A small contrastive image-text model, trained from scratch: encoder arch efficientnet.
Rows from block 3 of the image encoder of a small contrastive image-text model, named by matrix and row number. Rows with one number belong to one channel. Each number is 500 + 25 x the weight over its row's rms, rounded and kept within 0 to 999. All counts start at 0. Numbers have three digits each. After the name is the row's rms in percent of the matrix's.
Before each channel's rows are labels from the 100 images, of 14976, where the channel reaches its highest value: "top examples" is what is common among them. Only what is clearly more common there than usual is listed. The data: rendered landscapes of hills, water and sky. In brackets: how many of the 100.
# convs0: expand pointwise conv (encoder.blocks.3.convs.0.weight, 224x56x1x1), inputs 0-55
# convs1: depthwise 5x5 conv (encoder.blocks.3.convs.1.weight, 224x1x5x5, trained with AdamW), a 5x5 kernel
# convs2: project pointwise conv (encoder.blocks.3.convs.2.weight, 56x224x1x1, transposed), outputs 0-55

top examples: purple alien crags (58)
convs0.57 119:546484525503537480524471483492444436473467512532520474497495565496500492516487541472509496501482509498494488527479487478494490501481490533515477472500449471525494506490
convs1.57 084:492481471472498510494486501517451499544536476464516548527470507493474478499
convs2.57 112:534455517509473482497457479524463459546505522520495516502484503495506470474500507502513483478443503516546497516440492495494487459479535489503479465532473511496473483521

top examples: red mesas (50)
convs0.137 098:559524545456506462516522480500498509532527492481521507489486526535500531530489514468477551523486539520538523480510528479498506534538499482466486501487526491523488492528
convs1.137 091:486468457474502501480467488501494514527527485545543515524538493478467478502
convs2.137 087:495513505542494487491508453460471514513488465493520483538535534460477508507554481499477490477443456505491491542503499486475527552493491498504512520528485483473496477480

top examples: fog (95); sunset (53)
convs0.110 090:505496555510496487487457517540556494496468493484503452462477502487469508495490526520521534459518468486503481469488498513552491495512496489545473524522532530515506530493
convs1.110 101:489530568510489537532526525538486474474488510487484475492491490491475479482
convs2.110 104:493545512498521502476543504484457496527492546501493516510523476498474497490498458499525521513484496516537524483541522463491531475463522529473537488518496484505480445447

top examples: dark volcanic rock (38)
convs0.118 100:525544508510498497544503460491491477508509466487484475477545491489500491520512477500528483518469504471502480490493503446509508475526487518546468488535483492427454523488
convs1.118 095:496500500510506458476479476476461474481476464531515523521537477476475476464
convs2.118 106:489505525512450500512494496473505507458489528483515502507454468478495569449505489560500517490468464473488511482498471534491508532495480525496499475516489522484510461468

top examples: clouds (97); night (86)
convs0.181 104:504492507490495466484502438512552496499494511449500439498480473498472498569494495488533531509551493470496440526505495489491488495489507512538513486481519506496504494513
convs1.181 090:472479499495485488476477476480553509509521569455493507503472478488496495487
convs2.181 113:508490510493489480484467512482491480485462489493473516522521502517537477525532507474499526502477445546516479498514478487524496550501466532512519506501441529484516464440

top examples: snowy peaks (47)
convs0.153 076:494470502479467479505482523512499487537489506487515446522500542456487492449436534498480512468517489463482531462545514519493533483498523530500490516524507498512505530517
convs1.153 108:507511519504502511514511518527469465459471481450460465471464515520521497494
convs2.153 077:539512466530481515514473504496433527508495451492486487507505474526522470480490492484508469478496529536537504510542511490482522462522517508467486463531472527467479528509

top examples: desert dunes (65); night (63)
convs0.30 105:525506490457495514448548530524496527509491458505484459518510507523487491508493538462506489487505489497494575470507511480514486484498540510485511520512507564485460496499
convs1.30 111:509527530519503477482481497501463457448463469494475466474485527510506506522
convs2.30 107:475500490509499495524503439489461530505470485469508506466527465509515459489530430490528521464509511508539561516517539483510522486499517510505507495505489523461496513500

top examples: night (93)
convs0.120 120:504498505527481516470488506479513497481473495443512483475514434468488488500473495469541525515473487494495459559454512493502507481441513504484490486549486510508477492497
convs1.120 099:508513526520509554527527521554456471474470458492495490497491502501502490505
convs2.120 102:466516503529489496492513543520534480487482489485496512479523539498524492540456553517493500504461484508520521489517549524474482511524508561495498466503496486515444517530

top examples: clouds (99); overcast (53); purple alien crags (34)
convs0.183 122:527501530504526469492487519475517474478472480471497523540497528480459509516479483533491508450499507486509515484496517470512467519470517478554496504471521468523534568479
convs1.183 094:486480474485487491491490502490491492478481491555548534541563508509511504490
convs2.183 119:501493502490464512488492528441501500518544536521522540494460539509484510482518466483462466499483577513506525535511506488490503504475469475527479499508510469528519513507

top examples: noon (97); green hills (35)
convs0.136 087:496517504504492483506504500479484513537527462521502529533504524520500502544490512544503459495506515483517481542478460530551484508447573499472514509516532508516493523484
convs1.136 111:503499506496496507530549538530484488497490484497473484475484447459471472467
convs2.136 094:517516520509482491482517472503517459509468522474520489513504530414511480528517444506531514502504508527505495509491497496488532531522477489509470509496490501441495449535

top examples: sun or moon in view (100); sunset (88)
convs0.177 105:525520507509506490496534504471489542518525506460544530484502498502480510527438520528497512456526501481529481486507489480527524494483417493523531504509508495515454503490
convs1.177 099:478494502498477478490525508471471512559511471494527556523498518525530525510
convs2.177 110:489491486469490528487479483488515480461502536540473512493516494519511467527515501479498417492506461499521498492491428462517488513476505478505534529472488511488472476478

top examples: terraced slopes (62)
convs0.113 105:474528489490523473510482503507532485497494467484495532460517467495552479506523470484511488564516502481546511516564551522490508505524507484518468512519475513510518535495
convs1.113 087:520521526524529519526529528536501498499499503468468466469473471469469473480
convs2.113 112:517463555520487487514520489465488493509441561457482471505451501506520491525501509501486471523495512498491505493536507501509470534513549517474487535473501502532512488465

top examples: overcast (94); clouds (94); fog (72); green hills (52)
convs0.52 091:473476496459513462538517481484474513511507489498493528524517493467498487570504486486528542438507484522501484500486527559494443513515470514511493504511508518478486518515
convs1.52 093:531531535535531517526530530518522521522518518505519541532515481480477485482
convs2.52 076:487468506559450519493468542508447489505504478530517535507464478486512498456527474526494496494476525478497460489508500524492518465479488509519506531486517450481469493484

top examples: snowy peaks (35); sun or moon in view (32)
convs0.56 098:541520496474498479495479515467510503493492456491502469499496526490454461532464491515482499436524485500509499512449499462514529465485519492501512518481453442508510529507
convs1.56 108:512515507511517461458452455464499486498521526524517529519493499488475476469
convs2.56 088:499490503451478476502553456481551471507489539526483491475488477481472490487522524508501475480497522497470443491495518521471490491527481489497521487476517492554526541474

top examples: night (64); terraced slopes (42)
convs0.10 068:490461492555480508506495502473475526490476507502500486494492460482562488495526444500459523487536504511542506517498475444470494510492484512535538538517494490480488515522
convs1.10 095:497480469485513481478479474461445485499481453531518522521527475486498484479
convs2.10 075:493467513527488499492474488482471540500477516566533461491450518469511483470488545509487488510510516515496533512498501540470476460484478502489566526508483513495519506488

top examples: terraced slopes (83)
convs0.145 103:517491461508505540495529516531485483481520496500464462547484480503504481472506508455494517518518504521536456541456458466503551518534492478499462485519497484526487488510
convs1.145 106:474486499491489515547561537525505511520512501468478478471462482479479487497
convs2.145 105:464472482487519511490524502490499536499469463541493476531529518522533483489505455530479489567541488501513506498509496479471539502491500534477481527528511493509455491453

top examples: desert dunes (37)
convs0.3 138:492500496544550455479496488551510502485484502543520499498496549465484516525499462482518516511466495516491516502430532513513461513502490494492489556491512502497522480474
convs1.3 089:498484496479495466473561508475469498571503468493486524490487491489506492486
convs2.3 107:486503497492472484478507455524520490513473512512512494496476492528497546508540499501499545525517512424464485516521516532518506492506495530504503569492519513518493549541

top examples: red mesas (48)
convs0.204 118:490512491507497499498491516485439514484515503511474478496495471488469500531457514489515518456513496504508528489485566542502449524511515470540511506507445525540519482468
convs1.204 088:466480479473480482503488514511461488476476471470486502495471500527565533489
convs2.204 115:453496511522479490504495509554482489458488515478471492535477471522560510540478509507509520489489469520452512508499558500503482469476503508464485477494496480543468499517

top examples: sun or moon in view (56); sunset (54); snowy peaks (52)
convs0.6 069:494484537499557526526516471530527508520493512505500560485500508510483557482494493531499493471521469486510504475521497454475474491485488502508520484516462497536471482437
convs1.6 098:501504467472474470483456481491514512496514526467510546517474466496520494451
convs2.6 058:500511483499505526483458500473483484520518494461459509479530488484521508553541504529480487472489441505478477543497468520530449502482504487530503529469491546511480508497

top examples: sunset (84); sun or moon in view (74)
convs0.78 119:531510483539457475523509528518512540511523511498549549467497507492530521465545487478487496504491459483538501499527493529499484503472497501475557473496542464499509502511
convs1.78 101:519522525525525512512510501507470455459464488470460462465489480488503488479
convs2.78 124:515514508540449523520488548500520454521489500479481512497493494540450463503509493511508479474525517514452439511464487494517523487524507523481485521483486482474481538478

top examples: clouds (96); night (95)
convs0.133 065:485514458517514493482512468501521511496473462493498525477497487484476466427503440504467513508507523479491524504494468517496474482511493524531506450491472474523512528444
convs1.133 106:453461442463458503505492506500493507503497491510512522519492530530530527520
convs2.133 059:485485467542492543512453480502500517470528535559492517532510512504535494487503499472474495500497499495520524529507500559539539481516520524504492526440490503492487528485

top examples: green hills (37)
convs0.89 109:469515463511464489513471480506484480519539488486478507456499537496537476503511531555546512521494503508478485529518512489527482524511539473461500450452475504509525497506
convs1.89 093:460490479486458485519539523485478507539511460472510531499478466485492490469
convs2.89 125:447492484509491446523493480521507506459468483451492540472483480505516487510513501502502493481509508499558497487511530541507541507512555478544531483500527463508517496518

top examples: overcast (50)
convs0.127 059:476478483478519545511488499478478472497508509533509548478533480484488513520507489500494515506535469479478530447507534535518451503538482472508453462511477477528484529484
convs1.127 106:463458451459466485487488496486483508530516485496514547542503487490500499484
convs2.127 047:456513500460460507534504485490489483481480491505483509495531511473499488464490502509498481534493546542495502450444510502513451475536454495507487487506482531512467545512

top examples: high relief (75); red mesas (62); overcast (56)
convs0.182 145:498474500479542499492535470490472489522541490525500478491513546528487498453492477420501501500505467505530470492499505472519487488503454534518454505486487515491458508512
convs1.182 090:508498470491529474488505513507556530480465451464474490525535506488483499515
convs2.182 140:480523537527491513560497486482508528536455509492513514507483549497516503533503472525525446494519496519500489523504561517524515508488477465498515475499479447494494492538

top examples: red mesas (39)
convs0.111 107:522504517518511480472484533510473534527476475463493517514483491518451494480504493544511467547487551465521482540468475519498517514522505517478516485490500552478499542527
convs1.111 087:507517513515510503492492494497449482498481460551533530507548474477482478472
convs2.111 107:492482488507499517485530478507518486487482495495537453530482459474522528504476510460445519492549496473511498476502500458445477507494486492496493502437497492508545461486

top examples: high relief (68); dark volcanic rock (43)
convs0.62 049:519481543433525481521527494519485458499519511503501500538506474520446494479502462483544501512482509537518464489482499496443496487469482485521537467484494493498513508528
convs1.62 092:466467454458486496493509532532484520545527472510522504485469503497477477490
convs2.62 060:490497486497544508480467473489467498530519514486491487478527490500525503479512496514439552464484545537505481485481532506472493479503522494532516447503441513497507536513

top examples: purple alien crags (52); sun or moon in view (29)
convs0.114 062:463472525493489452521476540461489554494462480508494486507509532492476490507500476512502495501534469506500561476502474530509516497492486466500535474486486513477550492547
convs1.114 119:510519521523513491506512505505455465451458465489468459474480496496489480473
convs2.114 063:486526492527541519536510504514533558544514488504476475474509533497510473519531516530509492462530472518504470533510506473482475521494473503486524520504534503449481454520

top examples: sunset (62)
convs0.69 109:546492464515478529465527495514478533488486471535500527493489501495511549454478441487497489484509490498482546482499482499534470474462506474511522511466459500494476489539
convs1.69 103:461484479484464464483483496454447492498491452484497482496480483482475485489
convs2.69 114:517504532454533494488523505457499503482506526494492498551528517490537504484494483509533490507520505479532514526538495528472502562481468515509487483480437465494485461524

top examples: clouds (95); night (87)
convs0.24 128:527497458537502499474505500465554516466488489483508522479489464507453506529506484478578520474500503495458465512489500502481551505488502475527499501517542493496498470490
convs1.24 094:509521528510513537514515501520542528523520548455480482475449491499502505494
convs2.24 144:454499512512495510515514495486484494509472542491505473494519518461557505489489541529512491494496466545484539514472511527538522506485495535502530468505434527470500465482

top examples: overcast (52)
convs0.76 116:475524498542506467503513512504488518518553484499522513480493521526562514524514456508458540489491458485491552508495505463526530472505491479518504501475508523508478551492
convs1.76 095:483492477483481485493481492486487498506501480485519540536502508558541539550
convs2.76 147:482477499500450477515465453489512550510496491493513491475532471482503499494473554524532489525532501519453554480484488469479461509502493512526498492485490516533465473478

top examples: water (83)
convs0.83 093:490483498494453465518509478497507513521469487434463503535484465514446473462515517456519531497488500504459496508534459494485505516514500498458489522491480460494530500493
convs1.83 127:507508505503501479494498489491456480481469468469481476481463463467461470460
convs2.83 083:479494515483480535479521500498502511499501507479472438516458472496474500496495507514509501481507549501474548448524494445520461514516468490508475543452473480518516518501

top examples: fog (65)
convs0.58 110:478497535488513521515507486515492532503514519537473465489474461503512518523504518473513491502522501467475555466520505538533485509519535479545501548452505463512526483461
convs1.58 105:484504506511510491491494492491514507507497515447459462461455534520510517552
convs2.58 112:463482506516495522480510515509505504473480491496506460501470464492519524516456510496467534468466458525511495492517477540453458525443493549509485537498479510505523480519

top examples: snowy peaks (35)
convs0.220 085:507486528507524508459466502544472528474522512459491473469500513486509502523536457523507484543498526499511514472536517511477488499472485490550516525486510495541474438501
convs1.220 093:510481480491520545489468492532544485461479518507474463471505462470504492488
convs2.220 100:485493462512472534517488471474509469524470532496446487487509534516539492529501476496484481480482469473511511541507497502518489473532541517520544528457505534541473503499

top examples: snowy peaks (59)
convs0.152 114:552489526454528545498545515528492504503481460506500504480531471508510503517521493472488504496480459525503505546521550504524518508454480510500461476501513528532487535520
convs1.152 095:482493503494470553548541542552495495491505505476476485481487481478492489496
convs2.152 113:514458462484445523515503531549558533476476491503495521492486521456489510499464531517499478517482451491483527510509454488494511489525500494499476473498489515536469471506

top examples: red mesas (86)
convs0.154 096:494486487509485453492481549505579491522474488527505523503511456562485520522522519504499524479470482487490478530480521530509515513483486525496506470537482493520495485545
convs1.154 097:545537530529540463471467461461503493492508525513500500502525478497491485495
convs2.154 097:507508523469515467436509514511493498524431526485513520522506502507479521522497468464505500504506487473480490519435535499497484511507551509451504464503485472508471490519

top examples: night (68); purple alien crags (47)
convs0.205 128:507493502505490469567526452517534505498530502501523493520473477486489486432509486465495509502543479483504469521494491500469456499506527445484464481502522473486521515490
convs1.205 099:514508525514518544521513523557502460447467504513490478496518514521518515512
convs2.205 133:575498513496525509495475508478507492504487501504499565500498496505465521471521500517543474517506526513497495463470498503502528513482476551510502486540503524551462457474

top examples: red mesas (93)
convs0.94 074:468521490518495493500488479478503466506474489485556503518529499490470486455502494507487488477506511519466518506482516542532543499510517524464520437512476501484511496579
convs1.94 097:467502528529527491494505505521525515499472472544520503486468532537540537517
convs2.94 092:533494464495541497549491534511503523470549458514491460513501506514508506495501475532548508535515507502504515540520542488500494505478523439509478512479480510452524508504

top examples: clouds (95); night (60)
convs0.179 070:510529513516502506522511476488507527492452463473474461461486545453521473512517493521521522503493487456516512457485495501506450472461481488527473474487523478472530514473
convs1.179 097:471469447457469476482486489487479493489503506503493493499505546536527528533
convs2.179 074:491468534530497532481483478446507502466506502521516533483473511469498473488485553471534488535503540487533538542503500534515532540534490509490490519511487481474475493522

top examples: sunset (100); clouds (99)
convs0.119 070:530521520483489500525466506533492543549467519492465529512520522475466462461481498503471521497545459547476508502526487514470494498481498498504517522459495517496513493448
convs1.119 090:489502505506502531530531526532555542527532559517512500493508502502502503520
convs2.119 062:500541491501492510510467470490493489501523570518489538507537447513504492503502482487515533501504538504541481456505482544507530511559479469463488505511518529502494478510

top examples: dark volcanic rock (51)
convs0.163 091:542533545501492472499502456472480454500547472472515492517520516521491530493505492478480487499497509513507485447456469462469486524525486513524492481525453483495522474478
convs1.163 093:483482487490484469506546508467479532563522486508480469495525489480472481476
convs2.163 095:483553472522483483507494534452453492554500529471484508516483491462516479483483515518492496534463498538508493492512492508473458509496518477508509473515452448480518519478

top examples: water (100); desert dunes (46)
convs0.97 069:531467475493438519521518492524501506490517483474501480527456504478514495489522504467467492528546486518475489490525489457493474452483516510482476500543521534462524475463
convs1.97 125:495500495497509497512508506503482457456464495459457453460486478474479481483
convs2.97 064:505512563488489490465478500524492466493486504528489553473484515508509526488468477469531501503501535497517515510508474448482492552493504464510541501531536450525515517506

top examples: noon (100); green hills (34)
convs0.171 068:504478469531556510525514497513511493535496475459527524537509538514524525513514565490498464516498507502508519514470482504506481494475567469493490504489517528521486531463
convs1.171 089:517525523529521521519524532526513522525537527470480484484474470480471469470
convs2.171 045:465531476514509481470521474507485507475474536474535541494507529487513510454514495526532491485508510468505543489498497545480547475463456493507490493536499509457511538475

top examples: water (97); night (78); dark volcanic rock (33)
convs0.170 111:510492478502532518534464466524472479512486531514491511527522467493467522506551501482518473489513456492499528466463518533500487492540499493483489505551449500459490466524
convs1.170 094:477477469473475479486475486483511529526526516514534553549532493487487489498
convs2.170 100:471512527524486517505462529484518517466447500514475506512488526508488516507459494532512465525523542567469496487534518520509500488487433523514486488519494512500481469478

top examples: sunset (100)
convs0.13 069:495481514535474516517490520527492517529478548509458486498517539470465479510534477496475498518564465502490472442516480502484535496520530501484523499500473452525491512499
convs1.13 099:487488469470460455474476478454521521527525527510523534531517499499495499493
convs2.13 064:479507501445497478487475514487511514518512527486471503525493500499513487522452473468528490503488485561549487531492507537491444501517512474505485493503482565495484459477

top examples: water (83); sun or moon in view (48); dark volcanic rock (33)
convs0.91 122:520518498498449512516543486477481515525487544483469508472498494472525484484497513512481478457539518476526560540467461481488528530494488485503479530455497513493512526486
convs1.91 089:483508507507488440515571528468546510474491523492493503502481490493488491495
convs2.91 119:529534494484490483473493523487474472535474507487486498524497503492508532468511476505506487468490527482481480449480497554512444514541465476469474483483521442496478492532

top examples: sunset (92)
convs0.162 061:503480484514508461555464497517526451460517475515530472502500483540514454482482478509485469490502497502532515520518531511517524474471520532485562485516493466520517499521
convs1.162 106:478491492491477465490500489466456468474467450465476480472467490494499493485
convs2.162 078:487510505535526526454510459484521499477546523488487530486478545526503506481514493507501517476487465510496472496483465483497532504532491538549522478438462519526470502504

top examples: overcast (100); clouds (99); fog (84); green hills (61)
convs0.130 120:476512480466508496516504474487480518487514534484490520512460488488545471551531495480523541481505503480507507491501508559517434481496479511476463503447493470479502519525
convs1.130 113:503501503508524484497506509494489490490488482513547566547522468472472488461
convs2.130 108:525439510541455494472505571485499494468499487525486497451547489455512453475492484512520506503489494502509491501498500475511520522527483506495473502550492516524492508528

top examples: terraced slopes (100)
convs0.98 097:466526526497493498486449528538515516484503461500537485493471490510489534541536501506526461509514516477554493503492516453528500537501514478505518539472531516507450483508
convs1.98 105:474465459466459502503508508499529528514518503536533524514527473478481479469
convs2.98 095:422464484515498481517489511463507532473483523476508518511467480537470498539548524540453486492497518517516496518526515461484501527494496515459499529509523501496475499480

top examples: terraced slopes (99)
convs0.66 094:487482461481488521496502539482537496479492497520515496494497517461469510503547517517531577472486511494505541515463528489496544464524545489479509516504520504519496543483
convs1.66 108:520539532513513538563550518519490527528510505487514519509517502492482476500
convs2.66 085:493514514495506492475521486469506530490587519517474474487464522529500510550543538474496494500515496535498478530472475491458519508506455513515528489510509510467497499534

top examples: terraced slopes (40)
convs0.172 120:497556529489549505496488496502467494458492474487522524498520442519495523534479453522529510495501503496498512500502548532464534507455480531475493482515483494533501468523
convs1.172 092:482495484478464471486478488462492505510515498539528538542529526525521526531
convs2.172 124:463489489453514561496489457488542475474466515505510550502522481532504499482522492502525481534480479522503498492526500497505475495474475508483463552472454521510516482477

top examples: overcast (100); clouds (98); fog (81); green hills (52)
convs0.160 051:486520501480483477546510475503514478511497480479458542532484496486516533539500505459536534499509481503522519486496571526514448465480485503497466500488489497460499510540
convs1.160 096:506511516522526509494493487475485475478478485533549563548535498498497493500
convs2.160 049:528494510554444478501472573459517496450485504508486535462512505461516492453490478485508478532506480517513483487510478526508532509488501504479509513545491497503483503503

top examples: desert dunes (53); sunset (52); red mesas (36)
convs0.25 109:460517547492498491456506526492507523502524508517513502540503443492503514538490504505458543535517511490486528465507508528507533515471532482518448526509505512490504463546
convs1.25 097:505514532519517516504519521535456452448454457500509497502508510513500508511
convs2.25 096:554450488506523503517508486454496470539487486506525489480554487456492512498499476499529460497484474505518492498523501451493457509495525531484525485516537478512482463468

top examples: terraced slopes (34)
convs0.156 071:539523531546514493502529532534474508485526559496504455485480539543509482536488485509466528485512476507475526478487485455510525513480493494480498513498508509506483538549
convs1.156 100:460473470473463502503501508496511523518512530498488481490492538547547525532
convs2.156 070:461449522488483487505474467525473497511537495514497535510514467494519521497555483504549464525517497502507524520529481511479502522525533481502526515497452484462484461460

top examples: red mesas (89)
convs0.151 090:457474473481497508511505508493487478490511468441530475481502513503500552482493500469509512486473488523465502488524542535470478544454537511528519520493521498487522453468
convs1.151 099:526505498516521501489492506498462497537519467472511581512461498500486498483
convs2.151 084:503486509460536446509480487469515516531513493484483498502535511536473451500523523525497500530448515487499489503501505489468484540511438438494496520469472502514491488493

top examples: dark volcanic rock (61)
convs0.109 086:503480480508521507517524520491452501568482492468488502524492521508490478494475537552529484535501512498518442496539481483541472522485471474455513471496511522517520495504
convs1.109 103:520525518516508512540558539509489485482489492475477469462459498496482485480
convs2.109 099:511466502543520549490493532498502512501479538481443485528483491502530503547511574519498511520482523496508490526500495484471519510507470466455481482482480526514525486530

top examples: terraced slopes (37)
convs0.173 125:487491511495513502533448500525521496437484491486491520498488466462492498522494495468477477504491460453482468537531492482512524530493502486510453507497509525544502458549
convs1.173 129:517515513520524512496497500510503496492495504429465465476428495496483500501
convs2.173 129:514447507544494542472494487445469493498519552478459495490488505488495524484498518508513528493500483457468515519483528482489478505491550495497492484441501523486453494513

top examples: fog (100); sunset (90)
convs0.150 131:489514543497493467459449504496515520543459527516511461499510538506479549545504510486474482484494537471515502518511500534501494550481532466523486523520532508520508499503
convs1.150 128:474483480483482493500499498495505504500499497469488501481463499531590540502
convs2.150 117:500514531495494526494467490498516522489465515525496483539512519526503555520506532531519505481475486497527537453524516495545494513496495539508466468497476555503490440480

top examples: red mesas (79); water (73)
convs0.185 113:498474514528507504484541528507502532486496481477476505480509473517503523535485473525510500469488538544470484543506542507496504526520530539503487474474511536487499419513
convs1.185 090:507491478489490486480474487485507506503496490482533594534470494514504499479
convs2.185 109:458505485513494481487530480491490563462521501502493533537472534505490445477523501475472526542498529496518471492537500512495479468494513484547493534456503504482533498509

top examples: sunset (77)
convs0.19 148:504513477476485518484500443490517501506454476428512475518495472484530502519499488507484495512505484509536492539491495524505447520508534504495481543442543524497518516525
convs1.19 100:484481475478484504494491492489484487488487477499501505496493559536534538568
convs2.19 136:505485483536512515471495482543478483535554508481539502459550489500447495464531473522486482530535515527506478502468468515483506468523477489494492500536503489521513477526

top examples: high relief (64); snowy peaks (49)
convs0.107 057:511542505540470490507499518467483509503501510466527530486489469525511501494442476540480520539463480516473496541535535490472446492502519484498519501490541484525469514489
convs1.107 095:508505496472534514494475488539540488465495534546498462486494547502475507512
convs2.107 066:443521536490487498472492523501487479473478460502495536493522477493477482504532534487481492489538499504454486559451496494506518487527512471520487455490481522455524476489

top examples: fog (100); dark volcanic rock (51)
convs0.88 116:511509479556546465495485482476491475495496520501462513503525476451531534518517535465500497521481456471480516517483492508536525509513494506459482540472476487501484480453
convs1.88 095:483503497487471478483476469462498490488485480495530570550518486497519514518
convs2.88 122:519506560500525524494486464506539511505487466508454480479492545537502488516495504508520497471462515510520495546477467549498502491495481509493461498492477487472437472480

top examples: water (89); night (54); sun or moon in view (26)
convs0.129 096:496489541500465501484498491507465498524521524511499497472530491452491521505556523458509479525520522565498479537482498517506521512522517496443449493501519469524488520486
convs1.129 118:502500510513518509491481497512531484455470515495453444463492495466468481477
convs2.129 082:468490549515508486483456499461529502481542534535483525517506490540513471493490481487563458541501485510518533505493512489485479477493500449500487484480512453525505494496

top examples: water (84); night (56)
convs0.7 102:483492529529484512535513502515494524477485523491472467482483485532515482474518500548476517434508510507471516472546500505509498513490513462496487540503565512471486528544
convs1.7 093:449469472466451545523527511549473487491487493486494500502487505499505505510
convs2.7 096:519508511456493530518550518489541515500494491511468559461520453477505494469525507457495552525526516490502516466511479495496478527521511517476473533497527503489537518486

top examples: noon (100); green hills (37)
convs0.28 082:489506449525528525485487498497482488526479471493515509548491515519540545500508583543521487526505481518510508512475489500507480477474557499500494489485524484543479492495
convs1.28 107:497500502505503487486490486484522532533555543463461469463466484486488490487
convs2.28 071:485473512511545475509497489520501512483485472470500525516481494555498542490501570527514487501526533520475522492488469521465461480483489524537524518525554507511478509477

top examples: sunset (91); sun or moon in view (84)
convs0.199 094:511536477498530510504518489538516473476486462507500502526483524531477527481554467451476472507509486502532482522520482480512509505520475506467504515512558461544478473530
convs1.199 111:474478490494489509529551529494468520569546481474495504493490492501501485491
convs2.199 085:466468494469516536480507501502526552515480458510494488522517533461545502475474467485519516512529493491502485490499503473480508556533506479475477538532531466515465494481